Weights of a small contrastive audio-text model: log mel input, 129.8 epochs.
Rows from block 9 of the audio encoder of a small contrastive audio-text model, named by matrix and row number. Rows with one number belong to one neuron. Each number is 128 + 32 x the weight over its row's rms, rounded and kept within 0 to 255. All counts start at 0. Numbers have three digits each.
After each neuron's rows are labels from the 100 clips, of 14848, where the neuron reaches its highest value: "responds to" is what is common among them; "lies over" is the class under the peak. Only what is clearly more common there than usual is listed. The data: melodies that start on their tonic, played by one synthesised instrument. In brackets: how many of the 100, against the usual share in percent.
# fc1: MLP up (encoder.blocks.9.mlp.fc1.weight, 960x160), inputs 0-159
# fc2: MLP down (encoder.blocks.9.mlp.fc2.weight, 160x960, transposed), outputs 0-159

fc1.704:110161114162138213112110115139138188138094177119132149101176126210168191082132112153133104165066094195137102112113139179163106127089112104140139172176113154135071164154112088150112152095081124107125127097077129135149143127075123126127138134175113154131129130098122101154068128103168178168164096167058121097195150139139099145066101099084101131178169118083101170112122123127076114159103155120072125161113113170129031133117154143125096115120140105093114094108098143114146106111191133
fc2.704:112107158224155151079085159203113093138174161100130119148157149065177130118161094098149063151113069109113175153109161100178094087156105086116129171177111160078106175108145116126132105128104146100147121106189077133126120150107097148176124114167162091188171139134112150148162113151158120136087094095163138107143128170170172095169098168190082140124201086128131153140133188125148097150149137126124075124126145142121092154163114125108127142121163106184082124087125174099194120159130132
responds to: the note D# (100 vs 40.8); the note C# (66 vs 40.1); tonic: D# (25 vs 8.3)
lies over: no note (69 vs 33)

fc1.65:117143182122170109105138124121079116159223139118134046106118098094119099077088151167160126121102143120127160123144073137117134145147164109156158174104141092095141148217135183111167078122110199099039143158117120153134094133096086151112126108149112124093115140117110113164157200107100109134128092113141160083138151129131068094125120099094131116119117113172131112148088145150109201120149176141122150149169162169146098190093162142100088124166152114127042074099100144141132205094129126
fc2.65:153078121058090156151053177106148152166142113202166118130142093143137106114077180111147111157123121021113168167093128125146124165098064163121099178120102055109093129086130180075141093195117175132118133117105111114098124105144148141172139088136125101112065117111145168107112125115153069110141107135107108167184101093183151089083136087169124135118179112141180088130102096135145135114114153179095130116075122125141118097125091075100088104122119102144145153191133111135104110092109170
responds to: the note B (86 vs 40); the note G (82 vs 39.8); tonic: B (29 vs 8.2)
lies over: G3 (68 vs 1.3)

fc1.186:119149163188136104162139133146127162186110153060147148098178148153124107142127080132124106166158128178147187078089133155150147116154042151091148170066136101074104142079105142105170147134085129101128161126145150113094143170134135104124139139170113102057148133142162086104101171164147152057168198200123122100146086132119078068136126118117171165134115067148101083131148107162105113145143168114093148108157166122081071112101134101072134133088114112142151137065121106045129148150132118
fc2.186:137145159178112120155105171100091103126114146122127124111149154144203156157114131174148121180151108190129214097120137079087120138171172117131167084221098141085122138205119150120123092154102154170104132133103185147158108061149135067130104102148085180085097114101116104064140194144114150132114092131127122087109129162198116101159130112138101188097148128156162112161164122123113172132161104129084117134101111133133127145150157125128081171113169098145200151125122132091101035147104131
responds to: bass guitar-like (43 vs 5.3); tonic: B (28 vs 8.2); clipping (25 vs 7.8); tonic: C (25 vs 9)
lies over: B2 (26 vs 0.8)

fc1.157:177141132095089173105124138135132152184105149123174107132120160094101140085107142158082111155122149152106125128126095119177130127131110125110190138126084189138099213168140103189123147165096091131140144108095142055106152169114160171073154142147131083130085096109153123159167083110109153148145154143128149154126096143172076166119105119127146121062105160142172099145141130219077135114148096116107191150178111069111064103109197106085143133051111153101167102115078131076157089116095109
fc2.157:166079156159129117125055181151144099143183160092079100129157116161147117149107071098145104116205138133158146135090162134128108143150178129140135085159114062129097084158115120165141122169158187119098134167130180118175131089092078120146121137123195130110083143104121171153106146150157198159092133153143126100122072138175166139140129149119123200113102154114114108110160115123147107183102141078071136091106156162086146134172205118108115095107138106130155177065180199144089091111090120
responds to: bass guitar-like (30 vs 5.3)
lies over: A2 (47 vs 0.7); A#2 (33 vs 0.7)

fc1.459:115111162119106077102140146077096110103102077092117100121127141178136140074129113121118098118168158083118088145150103120134162139148134190149090108192085104182131124131141121101101125145109090189127119112160084157096145126093097130150095100158152162131110112063083148145150176126136077056087128081070195164144113073147142150150103193086160136144063159103166108112197135160097144068083080122107097171154116110134125077180160110148164153140134123126171085114152085128093136122125210
fc2.459:159215126051135108081146095143121163145106139165173101117198050120159133118118165110108146103122077112142101125142101104110124184128131105081162144160138136195139153103133119102187115106161137072103087131058120114154123118151158170129121106127148042164150137111126137077140108130164132081119086082119154119120100156116138065163081112089132128157080026152105149120177124091156146077116099122119162088106097148149151075094090162127125100147091132090134132085136107135134157183130182
responds to: the note A (100 vs 39.3); tonic: A (30 vs 7.9)
lies over: A4 (71 vs 2.2)

fc1.574:110150130118155165080072153135102171179046136172132146086131072135105129123151128147120120149170090088108132130166139107159120090169228179143156118164124084072117106127114196130173185142108130149108154171144118112120102116107153193128165143114108142159152141165132103145112130149100134126112135112135098124130138098181136056128185118138084143109106142135191117114170105144106089151082086132153103090098113099104081090080128121136116138109137143131096123167099168135117024076232140
fc2.574:082168134138151131148201124154170096156151131110139105110143117132106102089131126113197115132190142122178066156116122128148126188121181088111118140080107117080156108150132114152207175046171125097146138073106171157151108102132130090118117135124137177136153104111148190181154075105161159133183140130121122084092155184045133130163109120095147174110102151114166118183140101060137144100127086088101129096118110129165116159087096092105121120096074101122061114097099159065105141103148116
responds to: the note G# (100 vs 40.6); the note C# (67 vs 40.1); tonic: G# (43 vs 9)
lies over: G#3 (85 vs 1.4)

fc1.36:095164103169150109119044079131066118116129142086114115137097127094132183157094153132172090138089149112161103162152160091113132117153091073089063146094081128100102125096139137167174163108134179082134117128131143144141180160148099192150144191120146143156047145132174105123063160143049173134091161107108096134089109158164154114108138148115164213146108144111165155140166131102117121080105120138091066087096158142129164153104101153129068124085184159101138142171141170139127121158141154
fc2.36:150097146153102179099143154094150098155090174173149115094153161150120127226174088131104107229149121166116093185123108150114108163153136165084171091092135132087166155129134139067147069092109146116116090119140086107090105091095113187141093164148112171164119079125146197097138126145161127082156109106131166081082112146108149110134148117137180100094152155103106145124173100139168148120127082134122113080164181096054162120175179166123114154119122144163136085120076122170079122143121139
responds to: bass guitar-like (27 vs 5.3)
lies over: no note (77 vs 33)

fc1.224:141124135081157168099152134092164064152094135085116122076099095183147126076132116063158105143133142136112187136128122120089144181096116108147099096156110050149093118152116141120110118152115182070144154153148149141183160166125161141153115146116104127136156051151162183117160136184101081122127100148102112155122108131164083173154122171115083047110147141133150167081123119107121184147157080154136108122068166110059155139134143090148111077075095132174166138125080183130169136125074070
fc2.224:097104158113120100141143151214156106174101132190105118120177144141095149154200107073139130114072119165093102116054130156100158129104097083103107074177093128157140170115091160133123171130096164122187183090121049140152106134131100160097099141104176114091140099128109129190076118127185136150161110116196082173122118094109171162119126125144075141098169117127165123110099112121102110099147069160145104123082113176149120079113086120144148174104112105160153137134158097106049107125089102
responds to: the note B (100 vs 40); tonic: B (58 vs 8.2); organ-like (32 vs 4.8)
lies over: B4 (31 vs 2.1)

fc1.397:129052107116127109104120188134150118113145133168129113109121108133166177173131168111069136141156149113127127098110086185131152109031121140195102142073109102111166120133209138165096124149155112105118137083091134050153091153146135185057132138082118173122130114202109104138152115205121094155124096136128134145101104138157096155144151103179138126172084098140167121213119139121119098104141145149142157130118131105170113138178140184064075111156130152152052132096135153137108095178108130
fc2.397:091151076110094183149162111127127125072139203082103151163123130106123106130044097142115115131132119133089089093113106179135074093079083079102139108100081166120105100100052141152231065156107133062133173102127152120116134136122139150060109121085112151142129092112139193118131118172123171110152094124108077123152137097120126110065166088136151081157133118170199161157180157135102094124164098135132113134092100125112098083137178148119133099148162093102123108113160075117157115095157131
responds to: the note D# (98 vs 40.8); tonic: D# (29 vs 8.3)
lies over: D#5 (96 vs 1.9)

fc1.341:133133184138096102120150122137103109169158105110090085139064121158136119091109090110107103174133190078121099081074126107143108161129092106133113155096144120114103071068132140166140130144116191098139196133044093110143119139121108105143168092100139150086130141108129193142151087130158138167119169085164155129178107097111086169128120119058073120101062183128113114088109123116180145091092143092200180154096121119166138079086170127140157137107103087145161122117080192182117178125105118
fc2.341:161127204090083157160134119151107148152097138157140095194089099120122130133157150108112190112128138114152089102130096133160161132087141145135140135121121187136118107152170160141176110097090189143148133131082092147138130170179115090169121094071188132082170122109127111141124108131159059106174096116098145118130151189194149218109094141152182147111139091117094114059100138169114149064137080130123091141127118150118128150150150111165177113111166171154188142071136048167083136160163104
responds to: the note B (97 vs 40); tonic: B (25 vs 8.2)
lies over: D4 (56 vs 1.8); D#4 (26 vs 1.9)

fc1.291:149077037090126135091163092113159074094117078119149085139100067113176137093120176116169115160152083089133174101120193145114118126113132155145186155144140156114139115151092138145185123101081135140136155166164105085109121144159236087145145114167123150151113103136114175178150093165152128128173100123195123118111144084126110130153115109116114100168145122141080129185108116080131041181114106159139118100160157110117164091123189108164108098086079187100134112101107153134165102131111164
fc2.291:111053111096122130139162091110168140126169087224107115052171144128109139144186149148176149153117138184079181136087118071133150100097141109096077135128165151112128177175117144148077163114121097089180143110079151181088069155157126156122077199117132105071104165154159157145113118169109170153142139123174126158174129133098148146130157121168088089108157082117173099141112095156101093088120110101155160142119171161108131088107087125087144119112145158164152078144096139124110149101076078
responds to: the note B (92 vs 40)
lies over: C#3 (43 vs 1); C3 (28 vs 1)

fc1.630:137137130083073135149174084138119126136157139120100036107142098098176156142147089143100142087131119162109091199101142164127134075116095100161186162136185159083081143154120139146142158135064106156179127146155159160141089103143176125120172150122158117127152116121176140101061087128130198074127120149127118141089156097089127101126147070141107146135111115138097122093138109166141095162140158098189070144146124116172119026144125144127111160152102076066145098134166218126106146091117162
fc2.630:161095166121141126157192190121136102141108153143108187086161153119118122148153127142118089121125161190171120153105125045119162144115217187111112124156056153152141105116143147136151133152128198144206151128102121142158162076094152125115139136133134126132162126112124155117183106087160125123140158111109096106130118206122109081118110089121083122188111158180114140146094135127175105191118076161130060140148115150163130129121148151110148068153118113101135207190107042148126086111096116
responds to: the note A (64 vs 39.3); tonic: A (59 vs 7.9); tonic: G# (32 vs 9)
lies over: A4 (43 vs 2.2); G#2 (25 vs 0.6)

fc1.545:196149087142133129210122184133121104119129142183077097161105089161103138104111080133158125163143163142109149142137135149160176170122160116049113172091137061097140125097178205134080121103100074167113165124148109115148082153146132193136114122193110114153149164084145142078127134176185057111168198108122136118105052122169093111146117129152146125164132115167115144120091151142093122082079083116140102112075162109103109144126157082111101124121149087117124149064116135103087148118096142
fc2.545:125080129106111124057096079110159125115121175120098169131091171137106100181078142109134163166113096126158161081186131090157129118126100165167152080146093173099137131117150099131129159146099093120145181103123119138130155100158120164141153149199079124170110161110108104081109134199106143108185113074159077092077169142156138066161095160176125193109100136163155114187149143140115103088135108085107178130092104117116110129096100113127143108116139191155095117064118069169034112111123114
responds to: bass guitar-like (53 vs 5.3)
lies over: C#3 (29 vs 1)

fc1.178:099127156149061119187141153060107110138110139098187192157153159134173095128111136109152149192155098145133105118196167082116113083082095130072094131115137155107136064078126156151110183189117117150094138044146141143143143075147078117130080133121091175142132176123105140131152147122115097143105120103128098137151130109121178123149124169119113200111124157136140202139130152117145156099118108128138178092165149101055143201115082079069134144134104091101114182099098195097126147129136135
fc2.178:104110131154120144093152148057091103148114170158069180114169141154137137131049124147142164051152147105124156159135116095157170103164129101139102176113103114116122078080091123095180171201146126153140157124145077164132143120086139099087123107151110149100145148117091092092137106100140137131098162112118157158093110093142157205097117016140127109128126109106172106140121213123084112127152095155094112125114056163110167112109114131125077141088084099109199139142166119138148103154185083
responds to: bass guitar-like (54 vs 5.3)
lies over: E2 (38 vs 0.3)

fc1.422:156125124097082175135121117126097153128052077099115117147121103149132124142162112142151133129173165132113147117091113174105080093189126166107085170083170141171089117145129127081118186097194123076135133197116127123139154210158140193126169088070101125083111151097112112133148149130095077149110136127165133144083153173062109117079098170155115200083139052107144044127128119148159117143157161065128137089121147109150192122131121143124121158107115110118051113142133163125140142165155150
fc2.422:180173105094145129152176087109120133137122116124084129142088080167155105052189134099135119158160127123113133102133114113147169140126078103175149161154134101127126094085139101123135150107117129193125107197137156151141132093185118162160090105124074122137138117146135098104132119102143181188101148198164174119089127053140118176046108119116137065126057147110143105111083139114085103116153129112119071084134200096125166214163126125156081174128139128122110120120165108120126185066099163
responds to: the note A (73 vs 39.3); bass guitar-like (27 vs 5.3)
lies over: no note (68 vs 33)

fc1.347:130090099135084173091146079115119134130146084141159123152184135167080124126116107120136149098087121098113197186099103110125126054062068145213139097169099111171114128094149188140110146120127081085129120224135140117196185174098071098130117131136116119155111148146119132102087112137119154155110088146135133163163107099151181142092112139145132155086158182117118076098146138137124106164118094112131149067075161151140177059135137113121136133134131114130140153130181166116111095128231145
fc2.347:144129172160143080126180088192153141124239112107141085105147074093125163159092153123139096162132134109084141172077126098166173194080132125154133111119161100124181105123126134129098106078117127087154108087136120157147192103135177110107138139153122174119139141150154209132131094190128098136097104070082113126122143138114156131124105091125133111127133147136071090159087145110143185132066138142057086137135083125114092132094078168167145092073118090083180138156154144158084120072141114
responds to: the note D# (100 vs 40.8); tonic: D# (32 vs 8.3)
lies over: D#4 (82 vs 1.9)